config.toml
model = "image classifier"
dataset = "pen-drawn characters of a made-up script with 800 signs"
train_examples = 197500
image_size = 32
crop_scale_min = 1
horizontal_flip = false
targets = ["sign"]
num_classes = 800
arch = "vit"
norm = "rmsnorm"
norm_position = "pre"
activation = "gelu"
mlp_ratio = 4
head_dim = 32
fused_qkv = true
bias = "all"
qk_norm = true
layer_scale_init = 0.1
parallel_block = false
inner_norm = false
patch_size = [2, 2]
layers = 12
width = 192
positions = "sincos"
pooling = "attention"
loss = "cross_entropy"
init = "torch_default"
residual_init = "scaled_by_depth"
optimizer = "soap"
beta2 = 0.95
lr = 0.0026
beta1 = 0.95
shampoo_beta = 0.95
eps = 1e-08
precondition_frequency = 32
max_precond_dim = 1536
one_sided = false
adamw_lr_other_params = 0.0029
grad_clip = 0.5
steps = 7800
batch_size = 128
epochs = 5.1
lr_schedule = "poly"
final_lr_fraction = 0
warmup_steps = 230
weight_decay = 0.1
adamw_weight_decay_other_params = 0.05
Rows from block 3, named by matrix and row number. Rows with one number belong to one attention dimension. Each number is 500 + 25 x the weight over the matrix's rms, rounded and kept within 0 to 999. All counts start at 0. Numbers have three digits each.
# q: attention query, key and value (stacked) (model.blocks.3.attn.qkv.weight, 576x192, the q third), inputs 96-191
# k: attention query, key and value (stacked) (model.blocks.3.attn.qkv.weight, 576x192, the k third), inputs 96-191
q.100:529462495518499513500484486531507501500489571459498508501521466522521491508490514492504493489514493492511557544492502492498473513471487535537472481512498508520491452525523504485510527528508476521545482479527464468513504487491488504490504483525504517568485512523528500538497504514488495474
k.100:466521492438564486496536494489475497512500520497491539457505512480527515494512479501469517536488526504467444498540526497544560497581514506490498500514490524507528541460486466491495512463527525541455488500433518511497510489502510517528506566470498485500468484539517509453521480478450476520
q.101:536511506500514501486483505503435478504508480466488484499528468497490493489492488524563476525521488484510467479494516506518507516535500483484497507535502555477483514515493540508549509505511513536470485514498520474512471518490508531481474502482553488496484498493500509454545520520506522508
k.101:475478497483520511487458505507481525499492520456529491526497473473474517515486526480484489494481512495520507485464462540521467488461509509542472564527524525471536502465527513492521486496511507483485514544539513517508515519518512457506515511473476494518505502491538480485528458504541472450
q.102:480497550519483555551511523480472515492484509491461512501504532471546510509528476534520501476508485499497479513485496516446494500458509535514467493535466503554534507512513484499497485491496531495542484528471521481472524515534547511533501485501503518494492508492495490473506509510472526470
k.102:511483464525492530484495470516500503457513483511479483517497515516481505543507448522522542489467504456515446480525470497514511514520474450521489417503453469508504478473531497508496526498495546492494516497520464464514468493496526486493493447498553485519489498505541469470490495477491511507
q.103:546525509474464495481532507515473468516482507512512510531517473513471475515503488503491517453475524482487452541471496545503521470497515460466534525482506463526494493497538477491515499494515496477471474466481535545485501480461513509505476462541504474469512487481485500548490523498503470476
k.103:445493505484466501475464494494478557455546537499484481516486475496539498477524500514530483531480474478506503457504528526482483487465454485469478517476497467541498526495499502505517496527486471494532537518499527478508480501525467458429456519494500519514491522458481491486485472507492554488
q.104:502523436549490507511527491504470464437446502520466507511496493519535472503483482530516438496517504486498506527463520482520527504522508461486502506502525492511509510496494507520523557529437495512453510525536497515498482498526528477426530538471503554500492468514513499507523483524570570466
k.104:485442472487529509479500511500543479516511484506507538490501486483478520494470478486447516497452488516488518506500524495478466490490497500495498553522498508504520499440490490459495499551524509508478480448479494489505513499512523492520531475480503485511456529483533501492469520509539509483
q.105:500483501516562470549462518493487526532498515505466467514483493487511452499466486539494549513499507501524519525533484506461476473485507482479457498435502515453494478504473533504537467516517510456552433514529508497512503504423503516478485528522510492502496525517512510536526464493523529448
k.105:543521492540482510507540514472569492465477514498565496512506475511501507487502506587532509520470540444523518452479490463512500507540512556529488484495540473515497545494550479519488506505498519543456515541434476501520508452503501507519508509531524453483480491523478472533483558474476445460
q.106:554503499517482505516524483485476507522522493498482484522473453510493490487519506524466492522522496478545536507497481462555454532533504495493506494553507470515522494535555499498485523499505501518502493477483544526483513527499479523514452532481514522475490496458532480524540487472548508497
k.106:463500496470515530516460487505484515490485518534555488525509484484512518452542519507507515516533513517472496513502476507499478516511515518494488509493513487511463538476532464494509451495484506504537543497523510515514485472540515498490510464535497465516467486460486486516486468497497484529
q.107:504502485513510494548503480517494509500513535523462522518502489527493464509474513483498507527515498478485521488533525454508500487486470499573486482534510467482509466564476497506470465493507506490524512497463531483515471500512468456462478528499499512470521506466505521503519465512493499472
k.107:474490538509514511489488465535496555490485540490567479502505556521517513490486527487466477537500453482508541565511478535519507521502491511473487519487495483493507499468535494504502512473547507521458496512474527515460522484528491467535529516456550489512507479535450492467471527498465497516
q.108:492435500473481441569491454451505501475451469544448499526520484533553497450501509521473508493523451494501535472522512464527487504526481497495482532552523475485534509494465530479527498529495480457471534509559529508462499503531531533498481529476493460485538519436500497510535487480508427510
k.108:514537531484467495499531510480526517448498531470519487500522486502511532527488508483419539471513472506480501493488491526487507487503531529518504476523542537522488469511527533508490464493496539465472510495468501505516491512511492520511488478543473468497485484482434500515516513464528461508
q.109:478510529519535494495515491474486506518475490504539493499522530510501530526516489513497525449511531498494483503471503480486469499445505488462506518464464491484478479483501490486547506499505524477528495495464494497473530509521472511491467463520471441494492480490477486514462484498467497503
k.109:511502502515501490515527486552512470480524543493499505558500539500501503511487507471482466515505490524452506458488484510496535475518499516507512521495522492496512534490477525521541524490511499517458472489515499480520521519511483491517524535473498544519449498535536480512495494488453501501
q.110:482486504501501460503525532487529531477470521476474487512472537493492502529533458457492499475528523474518477456530488502486481533443459479518431518491468522481487472487477495458505524463479513501537493437535517493482540486470503486518494477484507497522516556495524492494495517509476489477
k.110:517491495509472474536464490515502529490558494467539575521499550490508463479465490462497528494507486502512488538488507469469472507494544504511492526514549516490515514513497499470513498504529505526510516508506506482523487512530478547504503485494501507541528484518473517446478492506498474486
q.111:498476501497447529490552525502451510460471480506505515522489479530496503464526528487493518481480550563473497473446471466479492497489472534524502505512517460485540556497476508505483477477476489488511493504444512477501497506511439515456491473512484493429491499472495469522499522500491458479
k.111:503505488513517524447473497523536504513456510492521492505518524591504531518526574552513514479549467504512525501466522493466441471555452507465530434503447494501512481524460529497532496466461498461526465522493481529483487495525486496445433484503507534498501480537512496536452534512536517511
q.112:469561550478540502514499514457468430477517542494518510484502486477500515461483487533520439507465490514475511492563480490494480524531472511531544454490537477480506535514551467440432506469479491539522475452511511503584463465543499512498532518518503491462459519442500503467518517541470520519
k.112:532468524496505565551469517518466545518505468456493469466527490490458522489527541543516503488510500534514504484514510533515549514496494473485508430456465517454553502509498465455513484500545585468484490478546475487458530560510543454478506473494526511487513504512486518513560469533500514527